{
  "model": "image embedding model",
  "image_size": 64,
  "padding_mode": "replicate",
  "am_softmax_margin": 0.3,
  "am_softmax_scale": 16,
  "beta1": 0.85,
  "eps": 1e-08,
  "max_steps": 6900,
  "lr_schedule": "step",
  "weight_decay": 0.09
}
Rows from block 12 of a small image embedding model, named by matrix and row number. Rows with one number belong to one channel. Each number is 128 + 32 x the weight over its row's rms, rounded and kept within 0 to 255. All counts start at 0. After the name is the row's rms in percent of the matrix's.
After each channel's rows are labels from the 100 images, of 14976, where the channel reaches its highest value: "strongest on" is what is common among them. Only what is clearly more common there than usual is listed. The data: rosettes with rotational symmetry. In brackets: how many of the 100, against the usual share in percent.
# r30: branch 2 reduce pointwise conv (model.blocks.12.r3.0.weight, 132x352x1x1, standardized in use), inputs 0-87
# b30: branch 2 3x3 conv (model.blocks.12.b3.0.weight, 198x132x3x3, standardized in use, transposed, each kernel summed), outputs 0-98

r30.41 103 [157 116 104 102  68  87  86  81 128  69 115 129 139 113 129  99  66  65 128 149  95 133 154 166  70 145 124  95  81  59  81 122 113 117 144 149 126 137  66  93 105  75  79  80  75  63 140  95  82  80 131  77 132  88 103  86 114  89  82 148  71  67 105 125 130 127  98  69 174 151 112 150 143 129 156 138 130  74 166 109  62 103 117  73 126  83 113  81]
b30.41 120 [142  56 126 124 136 124 116 101 133 129 140 122 147  63  97 110 166 120  98 160 152 125 132  61 121  53  77 130 108 144 148  57 143  86 130 122 160 149  95 106 135  52 137 109 111 128 127 136 145 159 132 102 111 121 136 136 115  55 145 102 110 114  66  70 132 153 138 107 129 160 105  95 104 122  47 105 108 120 103 128 152 124 114 101 128 119 110 172 138 124 132 114 127  89 156 134  90 129  70]
strongest on: three-fold (75 vs 12.1)

r30.23 100 [157 128 100 143 138 129 131 133 130 136 157 164 148 157 141 165 134 142 116 181 153 134  91  88 140 107 182 103 141 136 118 111 119 131 148 106 135 153 114 136  95 144 145 129 130 138 160 142 108 131 110 137 104 140 165 183  99 130 119 187 135 136 139 179 125 131 157 145 158 128 139 155 113 159 146 141 124 118 107 129 129 139 122 143 105 119 121 132]
b30.23 091 [ 70 158 168 143 145 142 140 148 115 180 163 142  86 163 173 219  96 156 105  88 128 151 163 168 113 150 129 176 115  93  68 121  82 123 152 149 109 118 165 144 135 136 119 156 150 168 130 124  45  89 204 135 118 106 141 127 182 128 158 138 160  98 173 197 132 127 157 162 163 117 152 158 171 182 134 173 171 103 179 150  69 143 162 165 190 143 145  84 125 148 167 137 162 140 131 156 175 154 185]
strongest on: mirrored (80 vs 50.2); off centre (69 vs 30.3); ten-fold (54 vs 12.2)

r30.21 101 [ 89  90  92 178 138 176 151 148 189 169 122 107 156 147 127 160 178 179 116  93 142 160  95 100 134  66 176 143 137 195 136 136 111 136 100  90 133 145 186 133 118 129 150 177 160 167 100 116 146 161 101 125 114 133 179 139 107 161 144 111 149 150 173 161 138 194  90 117 137  69 113 145 164 173 102  87 110  95 101 116 150 145 167 115 117 125 189 140]
b30.21 102 [ 98 157 162 127 138 165 136 137 103 156 155 177  80 163 148 178 125 143 107  99 149 149 165 157 120 114 146 170 115 126 140 111 123 155 150 100 120  88 175 149 153 100 139 174 148 130 133 126 117  94 151 138 147 136 124 150 118 135 163 128 178 130 126 168 120 143 130 175 143  79 199 160 138 174 116 151 149 115 160 148  91 121 171 140 162 159 171  91 143 149 139 170 166 156 138 171 163 123 175]
strongest on: ten-fold (62 vs 12.2)

r30.101 098 [118 123 135 148 121 140 138 118 127 136 122 150 196 154 134 130 105 121 188 126 118 155 113 140 110 127 156 124 118 110 157 128 173 108 131 134 145 129 123 126 173 152 110 102 129 132 141 101 104 119 136 144 156 141 139 145 125 132 127 129 120 140 135 153 180  89 135 149  86 127 124 144 154 145 126 137 165 144  90 134 117 137 149 163 139 148 125 126]
b30.101 108 [101 122 129 128  75  66 128  82 123 103 118  20 124 135  67  50  81 128 135 143 112  72 127 121 134 170 131 117 144 108 112 164 107 148 139 109  94 116  76 102  99 165  89 127  75 132 131  37 121 131 122 130 136 162 135 128 123 171  88 139  80 138 124  80 101 110 140 108 141 117 106  75  57 101 149  72 109 116 102 119 106 138 104  71  63 131 126 106 110 104 121 119 104 132  92 105  87 104 102]
strongest on: five-fold (92 vs 12.6)

r30.18 095 [128 124 112 178 145 218 156 194 175 191 153 125 103 134 120 150 169 181  92 134 161 131 102  96 173  95 155 185 161 171 115 107  70 148 131  88 155 145 146 126  69 173 177 157 170 167 120 135 164 156 134 160  79 137 175 133  80 176 139 150 169 155 186 142 102 147 146 133 119 101 122 108 117 145 128  66  58 156 103 151 187 200 142 144 113 147 195 154]
b30.18 106 [110 156 138 119 132 160 143 149 136 186 131 192 106 147 150 156 140 123 107 120 147 127 174 151 164 130 140 165 166 134 134 128 116 141 125 128 114  90 165 132 154 125 127 167 119 135 166 142 134 124 152 125 110 122 116 189 155 148 150 159 170 130 139 161 118 164 141 194 138  77 181 153 143 182 135 149 138 115 164 134 100 136 183 146 151 161 146  90 111 120 140 161 158 181 141 166 155 178 150]
strongest on: mirrored (76 vs 50.2); ten-fold (60 vs 12.2)

r30.82 100 [172  83 106  70  83  91  73  66 138  55 137 131 122 110  99 110  58  50 114 150 104 115 148 149  44 134 109  87  72  52  87 112 111 132 151 137 115 135  68 104  89  80  66  67  82  52 147  77  80  95 129  80 124  88 107  92 111  80  86 163  77  62  96 119 127 121  82  81 170 168 121 137 148 127 148 131 121  93 158 119  54 103 126  60 118  99 123  73]
b30.82 106 [168  74 125 132 117 103 105 125 143 159 146 115 159  69 101 128 198 132 121 171 164 119 144  69 138  67  59 126 120 164 164  66 159  77 107 107 193 164 105 104 115  61 123 117 112 115 142 143 161 177 136 105  96 123 139 139 123  72 129 119 100 116  76  89 155 180 160  96  95 170  93 100 111 133  60 104 116 127 112 106 167 137 157 115 128 119 112 194 113 135 119  95 123 111 155 118 104 147  89]
strongest on: three-fold (70 vs 12.1)

r30.57 108 [130  95 156 120  99 119 113  93 119  75 117 105 115 103 111 115 114  87 150 123 117 132 150 162  97 124 110 114  99  76 108 106 137  92 141 136 128 104 102  98 123  90  53 108 113  98 118 108 111 118 128  63 139  84  96  95 135  83  97 140  94  72 124 103 146 139  68  58 148 120  94 135 125 150 145 101 138  65 153 117 115 114 110  92 137  98 101 130]
b30.57 104 [156  77 112 122 143 136 124 138  83  94 134 136 119  88 115 114 138 112 139 112 141 140  95  89  36  65  90  88  32 108 147  39 137  97  97 132 168 146 114 117 113  63 138  99 131 108  79 154 136 127 111 106 110 114 118  59 102 104 142  40 118 120  88 112 149 126 121  86 113 166  77 111 142  92  60 123 112 155  94 115 135  81 120 130 130  96 119 159 133 142 102 109 106  45 152 133 117  70 107]
strongest on: eight-fold (67 vs 12.5)

r30.95 096 [119 101 109 138 153  85 107  73  78  77 143 149 140 100  98 118  54  44 135 139 125 134 159 151  71 177 118  92  93  44 146 145 134 163 148 188 130 106  45 126 155 116 125  46  65  51 108  54  58 143 134 117 141 109  99 122 122 110 139 136  55 106  94 111 136  50 108 123 120 204 139 158 146 123 189 188 198 101 101 149  65  78 112 120 152 106  84  89]
b30.95 087 [161 110 121 128  55  92 139 117 158 120 104  63 161 116  84  90 164 105 151 177 158  92 153 120 198 155 127 133 186 158 182 143 149 101 139 134 171 139  68  86  91 151  92 151  83  99 157  72 166 175 130 125  85 191 140 165 109 150  90 169  89 178 112 107 141 165 134 119 149 137 104  62  64 125 161  69 131 122 119  82 181 168 131  65 104 151 107 173  73  93 111 118 104 174 183 106 133 150 109]
strongest on: ten-fold (61 vs 12.2)

r30.40 100 [131 128  78 102 134 123 122 100 131 113 153 126 126 108 111 152  61  87 112 148 148 148 149 155  95 149 119 133 104  79 143 162  90 138 139 152 134 107  74 125  89 124 136  64 105  95 131  88  97 118 137 129 132 118 112 125  90 143 123 158 101 121 125 117 120  96 117 126 131 185 159 147 163 139 165 167 126 123 136 128  80 138 128 113 132 119 134 102]
b30.40 080 [170 152 122 127  74  80  96  90 191 144 141 106 188 107 167 100 202 108  80 190 160 147 119 142 207 157 135 129 164 179 179 193 189 113 117 147 115 130 102 120 103 124 125 121 143 108 169  92 160 209 120  74  87 133 145 141 132 113  98 149  74 133 148 119 101 166 142  68 135 161  54 119 105 149 169 125 139 123 147  85 203 178 150 127 139  98 107 191  96 127 119  87 117 170 162 100  84 174 116]
strongest on: nine-fold (78 vs 12.7)

r30.20 092 [145 111 104 178 156 159 138 159 164 191 150 131 158 143 133 170 161 198  89 147 156 106  63  85 182  72 176 148 174 168 101 128  71 128 144 110 161  89 155 112 103 152 167 142 144 167 139 125 152 150 115 129 123 136 200 159  89 192 142 158 171 158 157 149  89 146 162 129  85  99 106  81  75 122  67  81  87 135 101 141 172 165 151 159 103 125 164 135]
b30.20 100 [114 156 153 124 152 149 144 136 132 197 126 197 109 148 157 151 124 128 109 135 154 136 187 155 166 157 181 159 167 121 136 154 114 140 139 145  97  97 154 143 163 142 125 150  96 147 168 136 137 135 168 120 137 130 125 185 164 148 150 166 169 166 157 154  96 144 131 199 141  78 142 154 144 186 150 148 156 143 161 149 100 145 208 152 125 178 152  88 160 125 157 184 169 192 123 159 159 167 152]
strongest on: three-fold (83 vs 12.1)

r30.103 103 [133 145 146  92 113 106 134 114  84 102 125 141  94  73 100 126 108 116 116 161 118  92 103 135 137 134  61 129 159  67 140 128 133 122 140 132 100  75 120 125 146 143  54 105  76  99 106  87  99 124 110 143 139 178  95 105 130 122 133 128 106 162 123  59 156  98 138 150 110 124 125 131 123  67 109 147 143 155 104 113 124 136 107 147 117 139 105 151]
b30.103 107 [103  92 155  87 157 120 155 115  64  92 148 135  94  98  71  63 115 169 143 159 109 117 124 111  82 146 101 107  83  57  94 118  81 114 168 108 124 139  98 115 138 161 149 109 106 133  92 105 156 153 142 129 177 110 142  96 103 113 136 125 128 103  95  72 113 143 138 140 156 157 101 116 101  92 105 100 103 114  91 152 101 114  77 126  63 145 137 113 195 147 143 157 144 106 102 144  89  82  85]
strongest on: five-fold (64 vs 12.6); four-fold (31 vs 12.3)

r30.59 108 [166 119  97 125 121 115 121 138 129 136 170 119 188 171 157 147 115 121 229 149 122 167 127 147 118 130 182 134 117 125 128 156 220 100 124 143 178 129  93 100 221 139 136  89 129 129 191 133 126 117 156 131 227 102 145 243 196 112 107 146 123 123 131 180 215 110 152 146 127 134 106 173 212 164 144 140 216 131 135 129 124 136 103 173 151 113 142 116]
b30.59 103 [107 177 117 144  65  56 135  97 152 128 128  39 114 176  97  72  95 110 130 113 142  75 131 186 157 184 149 135 173 125 127 167 126 167 124 134  87 124 119 104  97 188  88 173 159 108 152  51  88 137 141  97 124 168 172 149 123 185  72 156  77 137 160 130 105 122 126 118 121 128  92 127 103 122 193 114 137  87 102  99 117 185 126 111 118 108 109 100  93 118 107 111 100 170 135 103 110 126 145]
strongest on: five-fold (52 vs 12.6); ten-fold (29 vs 12.2)

r30.90 098 [108 127 113 132 150  87 110  84  59  85 124 148 147 105  90 119  75  69 142 122 123 139 151 143 100 172 126  98 112  61 152 149 143 145 141 167 137  99  69 124 166 113 134  64  83  63 118  81  74 131 138 123 144 122 104 144 133 122 132 124  70 120 100 115 151  72 132 145 115 179 143 166 150 122 189 194 201 125  98 139  62  94 114 133 153 108  79  91]
b30.90 091 [163 133 123 127  64  90 139 103 181 125 111  49 149 141  85  91 161 107 145 164 148  88 148 155 209 174 143 149 200 178 168 168 149 121 145 141 143 115  97  89 100 164  91 157 109 112 173  64 155 170 126 101 110 194 135 178 123 172  94 177  93 176 140 120 130 154 125 120 167 120 113  87  76 127 188  96 140 108 124  87 169 163 136  94 116 138 101 167  89  97 118 123 105 187 179 107 121 156 124]
strongest on: ten-fold (66 vs 12.2)

r30.7 098 [141 128 112 181 138 202 148 181 174 183 151 125 127 138 125 146 160 162 102 138 157 129 126 104 168  79 161 177 172 160 103 108  78 145 132  98 159 121 138 119  92 153 174 138 146 150 118 132 158 158 137 147  97 133 175 115  98 183 158 148 167 164 169 139  92 148 156 135 146 107 113 107 108 143 102  91  77 151 117 143 159 180 143 143 119 147 182 151]
b30.7 116 [112 161 151 123 144 154 138 129 127 179 136 192 100 153 144 160 137 137 110 124 138 116 177 157 160 140 153 159 154 128 145 139 120 155 142 130 102  99 176 138 161 126 128 163 126 142 162 126 123 129 163 127 127 124 125 187 154 159 155 161 178 143 143 167 106 165 129 195 160  77 183 163 145 180 145 157 147 115 168 143 105 129 185 155 151 168 154 103 137 128 155 173 160 184 153 168 151 174 160]
strongest on: three-fold (49 vs 12.1)

r30.104 099 [152 139 133 124  85 102 121 127  97 123 123 142 121  69 153  90 125 121 106 164  80 116 165 177 150 161 129 125 150 107  75 111 115 129 147 149 151 105 117  95 105  90 126 133 106 103 147 116 123  73 127  88 118 102 123 102 121 102  74 139 134  99 111 127 126 138 119  79 175 163 107 166 122 120 157 126 146  87 169  93 139 117 114 111 144  93 127 143]
b30.104 107 [109  82 133 120 167 148 108  85 148  93 150 140 109 100 129 134 150 122  76 102 139 148 129  81 108  57 114 138 109 127 100  44 114 115 144 134 119  96 118 150 168  52 155  91 116 154 129 139 101 111 132 129 139  95  94 133 122  73 164  80 141 102  72 108  97 124 134 139 154 115 141 103 137 105  52 125  97  92 114 176 114  95  89 122 140 109 116 137 155 156 154 118 132 111 144 161  95 113  89]
strongest on: nine-fold (55 vs 12.7)

r30.73 107 [133 128  83 141 139 123 123 136 141 121 163 127 174 140 170 135 109 134 175 144 125 161 136 131 125 158 176 145 117 141 121 165 169 142 130 181 140 106 105 109 153 114 189 114 131 126 187 124 137 108 127 162 168 107 174 198 169 146 133 144 135 126 136 199 165 117 151 132 110 187 115 161 174 151 158 160 183 138 120 150 116 151 142 138 125 122 148 112]
b30.73 114 [119 165 115 106 114 116 132 132 194 160 115 122 135 148 180 119 128  90 144 128 136 130 146 160 225 179 153 129 218 155 123 203 103 132 124 151  98 151 124 140 136 192 118 200 134 150 184 119  91 139 133  99  99 130 133 189 169 159 114 191 116 124 182 139 108 111 124 132 172 141 114 133 144 139 191 126 118 139 162 121 129 167 165 143 130  98  98 102 115 112 144 103 129 197  87 110 144 197 136]
strongest on: mirrored (78 vs 50.2); nine-fold (60 vs 12.7)

r30.115 104 [110 120 115  92 120 120 141 110 132  90 123 102  93  89  89 130 106  98 108 118 124 111 146 151 111 139 102 125 121 108 118 136  81 110 120 142 115 120 115 112  99 126 129 110 128 122 106 118 103 107 121 120 100 117 100  91  98 123 121 109 117 108 116 104  98 141 116 124 158 187 155 145 134 140 154 141 129 105 153 112  96 117 138  78 110 113 120 104]
b30.115 099 [173 116 147 138 131 116 101  77 144 108 146 129 165  81 164  87 220 145  81 183 164 145  93 108 141 116 130 126 113 174 177 124 189 112 136 157 147 125  94 140 139  77 149  87 130 134 140 111 174 187 125 121 112 117 110 112 131  64 138  97  96 126 107  92 110 195 165  82  92 158 118 109 121 171 103 125 171 128  97 125 195 126 129 126 123 132 152 210 118 141 147 106 138 119 176 122  76 124  87]
strongest on: nine-fold (61 vs 12.7)

r30.78 096 [101 110 134 160 135 125 127 105  91 121 105 143 164 141 115 110 119 124 181 112 107 162 132 152  90 166 144 111 113 107 137 129 176 121 130 150 147 117 130 114 193 128 143 114 114 104 117 119  91 109 133 141 167 105 127 146 141 121 114 108  85 130 123 137 170  85 119 133  87 177 136 167 160 145 176 169 191 131  80 120 102  98 142 153 152 123  86 130]
b30.78 082 [114 129 124 130  62  73 147  95 154 117 111  30 114 134  72  66 132 121 153 153 106  80 130 133 173 163 135 114 162 141 141 147 119 124 130 112 121 142  86  88  89 167  68 124  71 116 143  35 132 152 124 128 106 169 152 133 117 161  71 168  65 137 119 100 111 154 142 105 121 140  82  81  77  98 164  70 124 104 111  92 131 161 131  77  74 142 114 148  82  90 116 121  93 144 130  81 120 140 125]
strongest on: ten-fold (80 vs 12.2)

r30.6 105 [131 145 108 169 125 165 150 159 164 168 139 144 155 112 116 133 152 180  97 150 136  97  75  85 159 105 134 134 137 176 123 104  87 149 119 128 133  81 167 144 107 111 151 163 158 157 126 161 157 127 119 156 115 137 186 117 107 146 155 138 161 155 171 137  89 129 137 137  34 136 133  53  71  77  83 124 105 145  96 119 161 179 182 116  82 153 161 119]
b30.6 086 [130 155 118 153 136 123 125 174 129 155  74 156 140 131 187 150 131 113 170 157 142 117 117 148 153 203 164  83 161 131 124 213 100 118 119 153 141 167 135 133 140 183 107 127 104 173 145 166 158 134 104 149 133 124  87 158 187 164 102 160 118 149 204 148 141 118 111 162 106 149 129 150 174 171 188 137 158 170 121 117 121  86 179 176  93 181 147  85 144  77 152 164 140 156  45 112 147 182 143]
strongest on: eight-fold (43 vs 12.5)

r30.87 123 [159 103  98 129 152 129 118 115 154 122 185 153 164 137 149 184 102 122 137 180 185 159 164 142  89 175 190 124  96 132 127 161 128 183 160 178 134 158 106 140 136 130 143 106 134 134 187 119 127 146 144 133 156 119 140 187 129 143 142 178 112 126 145 190 146 109 125 120 133 193 142 157 161 154 192 161 141 109 118 150 104 146 133 106 131  98 152  99]
b30.87 084 [168 139 104 117 117 115 143 156 166 174 101 171 156  95 182 160 156 101 112 156 149 164 161 117 233 114 141 110 199 147 150 158 168  77  89 154 130 181 129 154 130 163 115 176 122 118 154 177 149 149 136 120  81 114 131 157 139  78 114 179 123 151 129 151 118 135 111 144 161 173 129 132 161 130 123 145  71 165 206 109 178 179 162 168 149  81  78 160 114  84 131  48 126 186 145  84 183 206 127]
strongest on: eight-fold (87 vs 12.5)

r30.77 099 [137 122  82 103 119  86  75  72  98  86 124 122 106 101 109 100  39  61 120 184  99 101 156 143  94 177 102 127 126  58 137 151 110 141 113 185 133 109  50 117 120 126 136  32  55  37 129  64  66 100 131 138 122 129 100 124 115 141 115 137  78 123 122 109 127  63 148 134 122 218 166 137 136 113 174 202 154 129 113 109  51 103  87 135 135  93 124  67]
b30.77 094 [172 112 131 129 100 115 140 103 183 135 130 156 175  73 158 126 221 119  91 195 154 169 140  80 190 125  90 123 166 178 166 140 166  57 110 105 176 142  84 132 108 120 133 113 111 109 165 145 174 197 137 136  62 121 134 153 142  94 120 160 122 119 100 115 131 181 161 110 128 181 149  92 107 136 107 100 125 107 149  93 193 149 144 118 118 110 110 184  87 120 121  76 123 157 150 104 124 190 107]
strongest on: eight-fold (49 vs 12.5); nine-fold (36 vs 12.7); dark (32 vs 14.3)

r30.32 097 [141 156 159 131 118 121 130 113  84 107 140 124 100 138 106 138 136 117  71 123 115  93 121  82 109 105 148  86 106 114 133  71 111 103 150  83 134 120 122 123 100 135 120 119 126 131 121 103 100 119 115 119  96 126 133 131 104 110 110 137 105 125 117 136  86 161 115 115 134 125 149  85  62  97  96 109 107 102 128 101 110 120  96 127 126 121 104 133]
b30.32 081 [ 85 160 181 137 191 163  97 164 109 165 185 123  82 149 200 204 143 178  91 126  88 187 144 170 107 125 163 156 110 122  73 108  96 150 168 166 144 133 162 197 154 142 145 144 162 195 125 128 111 108 174 126 143  92 178 109 190 111 156 134 125  77 144 174 142 102 210  99 154 141 102 173 202 154  96 179 150 157 148 179  76 140 171 170 188 175 139  93 118 181 205 151 148 143  96 149 155 136 166]
strongest on: ten-fold (45 vs 12.2); dark (36 vs 14.3)

r30.64 108 [122 106 159 128 113 136 129 103 136 127 101 120 157 112 111 147 137 152 118 106 124 140 146 138  96 123 147  83  80 121 119 106 128 103 138 124 119 147 153 141 127 127  90 157 148 135 110 146 130 118 141  59 129 120 132  81 114 104 113 121 116 113 131 132 148 165  43  82 121  84 104 139 112 144 131  81 106  37 136 106 119 143 117  84 147 110 139 138]
b30.64 094 [ 99  82 120 134 157 158 152 125 104  87 131 166  76 119 187 127  96 127  79  72 120 162  97 111  66  59 150 112  57 105  88  53 116 155 118 177 117  94 127 141 144  60 153 105 148 111  98 151  97  83  93 162 152  91  91 106  86  95 159  52 149 115  94 123 111  78 132 107 141 123 149 139 159 103  67 140 126 187  95 145  94  51  92 129 124  90 145  92 159 148 115 134 112  69 118 157 125  50 116]
strongest on: eight-fold (82 vs 12.5)

r30.108 092 [120 105  91 127 135 123 119 101 122 120 134 111 145 139 126 132  79  91 168 130 136 169 156 163  89 178 131 115 100  92 152 178 138 129 125 198 136 111  94 100 159 127 127  82 109  98 123 105 111 114 146 133 180 120 122 129 147 142 129 132  92 136 123 133 163 117 123 132 118 207 131 164 180 150 176 168 206 131 100 130  91 129 132 132 158 120 129 110]
b30.108 078 [154 122 116 123  54  97 145  80 187 108 120  95 158 122 124  75 175 110 121 171 153 122 125 133 217 172 149 140 185 170 174 188 165  97 144 150 125  97  81  99 113 144 114 121  90 106 174  72 139 189 109 135  87 164 110 175 119 141  96 163  99 165 123 110 108 156 148 117 147 117 112  72  70 145 186  82 151  97 138  81 190 145 126  76 101 147 127 165  89 115 115 127 125 183 170 117 112 164  92]
strongest on: mirrored (77 vs 50.2); ten-fold (57 vs 12.2); nine-fold (37 vs 12.7)

r30.81 100 [150 102  53 113 132  88  91  74 112 104 156 132 123 110 120 126  46  72 119 165 116 121 141 143  88 159 133 111 110  61 134 146 123 137 120 180 133 100  50 123 125 128 165  47  66  69 154  77  76 103 124 142 144 105 118 142 122 144 120 155  91 106 121 123 133  50 130 126 121 206 144 141 147 117 158 174 146 127 109 132  64 106 100 129 130  95 127  66]
b30.81 072 [159 120 121 128  74 104 150 114 181 141 124 136 183  76 160 114 205  96  92 204 164 156 157 103 215 170 132 141 182 167 163 193 176  74 120 139 153 134  75 124 105 129 122 110  99 110 170 119 155 214 142 104  71 146 137 166 149  99 108 177 115 136 121 127 126 162 143 110 170 168 121  97 103 159 145 106 131 114 163  80 189 171 142 118 126 108 103 169  85 108 120  84 123 168 154 102 120 185 111]
strongest on: mirrored (78 vs 50.2); nine-fold (39 vs 12.7)

r30.5 092 [174 147 123 135 148 175 132 171 195 143 163 164 160  99 112 172 154 178  88 185 162  91 104 121 162 133 147 147 160 157 127 153  65 176 144 137 145 126 158 148  95 146 140 148 169 154 151 141 151 136 139 146  98 137 156 154 133 181 161 179 172 170 162 138 106 141 190 138 125 156 128  89  94 134 160 117  84 165 122 147 171 187 164 162 130 149 156 155]
b30.5 099 [107 153 133 118 144 143 144 177 145 211 106 193 117 140 203 169 130 108 139 130 136 148 166 145 183 165 156 130 188 128 114 178  91 126 107 138 108 154 141 147 154 161 120 147 117 149 169 159 118 117 146 114 102 105 114 192 183 150 127 182 146 120 178 167 135 123 129 192 150  98 116 149 177 174 162 156 134 157 161 136 103 154 205 175 146 145 126  89 129 108 154 158 149 177  81 135 157 222 141]
strongest on: three-fold (87 vs 12.1)

r30.99 104 [121 114 142 150 139 142 128 150 136 150 128 116 185 154 165 129 144 145 194 119 134 184 126 145 110 117 166 135 124 152 139 129 188  96 125 121 150 138 148 137 184 128  92 137 147 151 154 134 145 121 166 102 188 127 162 151 163 110 118 123 130 130 134 174 235 140  93 121 129  95 117 164 192 161 116  91 159  88 141 107 148 142 142 139 170 138 161 139]
b30.99 061 [ 57 151 177 147 100  91 162 106 108  98 148 104  77 156  99  71  51 159 117  81  99 100 108 134  70 139  70 125  97  82  84 119  91 188 131  75 106 137 118 123 118 138 131 147 156  85 107  80  95  72 144 172 154 119 118 120  73 184 125 102 122  67 133 143 115  92  97 153 118 130  87 152  86  58 132 132 124 101  93 140  55  57  79 108  87  64 168  71 142 150  77  99 159  99 106 129 145  75 151]
strongest on: five-fold (84 vs 12.6)

r30.89 115 [114 128 109 131 174 128 125 112 128 123 151 135 115 124 139 157 121 123 137 127 178 134 155 136 123 193 143 111 116 129 150 164 106 173 134 202 110 126 129 154 119 127 155 111 139 131 132 136 120 160 139 148 136 122  99 123 119 138 184 121 123 117 129 148 132 107 113 139 114 212 161 137 134 124 187 196 142 117 104 144 121 127 127 126 135 118 107 106]
b30.89 103 [160 143 113 103 134 163 120 167 177 155  95 206 161  99 188 157 146 102 159 135 143 164 134 123 228 127 154  72 220 161 165 165 151  90 112 153 135 173 121 141 145 139 117 173 104 116 175 193 137 147 128 126 102 120  91 178 144 113 115 184 150 143 139 141 135 136 101 163 145 154 154 125 168 123 150 125  72 196 172  93 177 151 169 152 107 108  86 153 123  94 125  84 131 195 117 103 174 221 127]
strongest on: eight-fold (88 vs 12.5)

r30.30 107 [118  81 108 158 109 156 141 153 163 162 120 102 177 170 143 127 158 177 164  96 105 170 122 119 128  95 139 126 112 211 110 115 154 115 120 110 130 137 200 123 144 104 120 192 175 180 134 157 170 111 158  90 172  85 178 140 139 104  80 119 160 110 124 133 171 187  66  86 118  72  60 125 164 161  94  58 120  73 151 115 149 135 162  92 136 115 185 120]
b30.30 098 [ 67 141 161 152 111 134  91 118 120 101 118 119  84 164 181 140  46 141 101  59 138 147 123 150  96 163 157 132 124 118  85 132 106 181 135 127 108  94 139 149 140 135 116 180 156 125 119  84  92  61 145 116 173 125  78 136 122 192 146 109 146 112 124 156 115  73 135 122  89  68 167 144 144 164 132 148 185 137 119 136  62  65 150 120 136 135 161  38 126 128 129 176 158 134 122 151 125  81 157]
strongest on: five-fold (86 vs 12.6)

r30.112 091 [141 134 138 128 115 103 108 108 105 135 110 146  98 123 102 110 126 116  85 114  99  96  86  78  95  92 145  97  89  97 112 113 115  97 131  52 119 122 109  93  82 107 109 116 115 109 120 101  89 120  90  82  72 126 118 129  68 103  93 122 122 105 120 127  71 162 122 108 151  79 117  71  68 119  73 106  87  92 141 128 113 127 116 112  99 106 103 124]
b30.112 096 [113 116 140 128 193 152  71  74 151 101 164 100 117 119 152 150 153 162  56 115  94 157  90 111 137  92 138 145 125 145 116  86 126 166 189 161  62  91 135 163 161  98 152  60 141 161 115  97 116 124 138 102 176  84 159 108 114  89 169 106 113  92 110 103  76 120 144 103 179 103 148 146 151  98  90 151 127  86 130 188 130 151 113 140 174 151 134 130 173 175 184 166 134 103 115 169 112 135  89]
strongest on: five-fold (45 vs 12.6); four-fold (32 vs 12.3)

r30.130 104 [117 139 131 129 144 137 146 128 131 120 128 102 132 136 123 147 104 122 137 119 147 157 144 145 132 165 135 142 124 106 166 167 125 115 114 171 143 113 105 117 138 143 151 107 131 126 125 125 124 130 144 149 159 136 133 133 128 146 138 122 133 147 139 136 133 127 135 155  93 173 155 146 164 146 154 169 164 140 121 128 122 145 132 144 147 136 133 129]
b30.130 101 [157 158 103 113  85  88 112  82 225 115 131  99 178 132 172  94 177 102  92 159 127 151 115 151 218 173 148 118 187 181 148 221 150 117 121 147  99  94 113 127 116 125 116 135 136 134 184  85 136 177 106  93  91 121 112 176 149 139  92 169  64 134 173 114  89 143 130 101 154 134  64 124 107 128 197 125 130 119 135  99 174 151 133 133 139  99  99 157 106 122 125  96 109 180 128  94  75 186 120]
strongest on: mirrored (88 vs 50.2); nine-fold (71 vs 12.7)

r30.43 102 [153 101 105  96  81  69  84  88 106  63 114 116 128  98 105  96  71  58 104 159  88 106 144 141  82 132 110 109  93  65  82 119  96 121 137 133 128 114  76  92 105  89  97  71  78  62 128  87  85  84 109  86 111  87  99  83 102  85  81 133  75  80  89 113 106 118 104  87 168 145 112 134 127 123 140 130 133  85 157 103  71  94  99  95 109  78  96  89]
b30.43 131 [148  59 128 121 128 119 107  96 136 128 143 107 149  67 117  93 171 127  91 157 159 133 122  67 114  64  77 128 102 144 148  78 137  77 130 118 155 142  79 110 134  76 136 113 113 128 120 123 146 168 128  93 113 124 140 119 131  65 141 103 111 115  73  64 126 160 154 103 136 170  98  85  96 112  62  97  99 118 112 127 151 119 116  96 119 112 107 169 136 131 133 104 125 100 152 135  74 115  71]
strongest on: three-fold (71 vs 12.1)

r30.63 109 [129  98 141 115  83 112 123 115 119  98  96 116 119  96 131  83 128  99 127 122 104 116 147 157 113 129 106 124 117  95  74 102 120  94 134 127 132 119 110  94 114  69  93 117 109 101 118 113 117  79 118  77 107  70 115  74 123  87  71 131 110  79 122 117 123 154  73  49 151 128  87 134 133 143 145 101 126  68 160 103 124 110 115  90 127  87  97 127]
b30.63 119 [142  60 112 129 153 161 132  99 107  84 136 146 116  86 144 122 147 122 104 116 144 146  88  74  73  57  91  97  54 108 131  41 127  86 116 128 150 140 105 122 137  63 150 102 131 125  88 155 120 127 110 117 112 100 107  87 116  89 154  41 130 110  90  85 126 144 146  97 119 157 106 105 142  92  67 125 110 144  76 135 131  73  95 119 136 101 114 145 132 143 119 113 112  58 144 147  89  81  87]
strongest on: eight-fold (83 vs 12.5)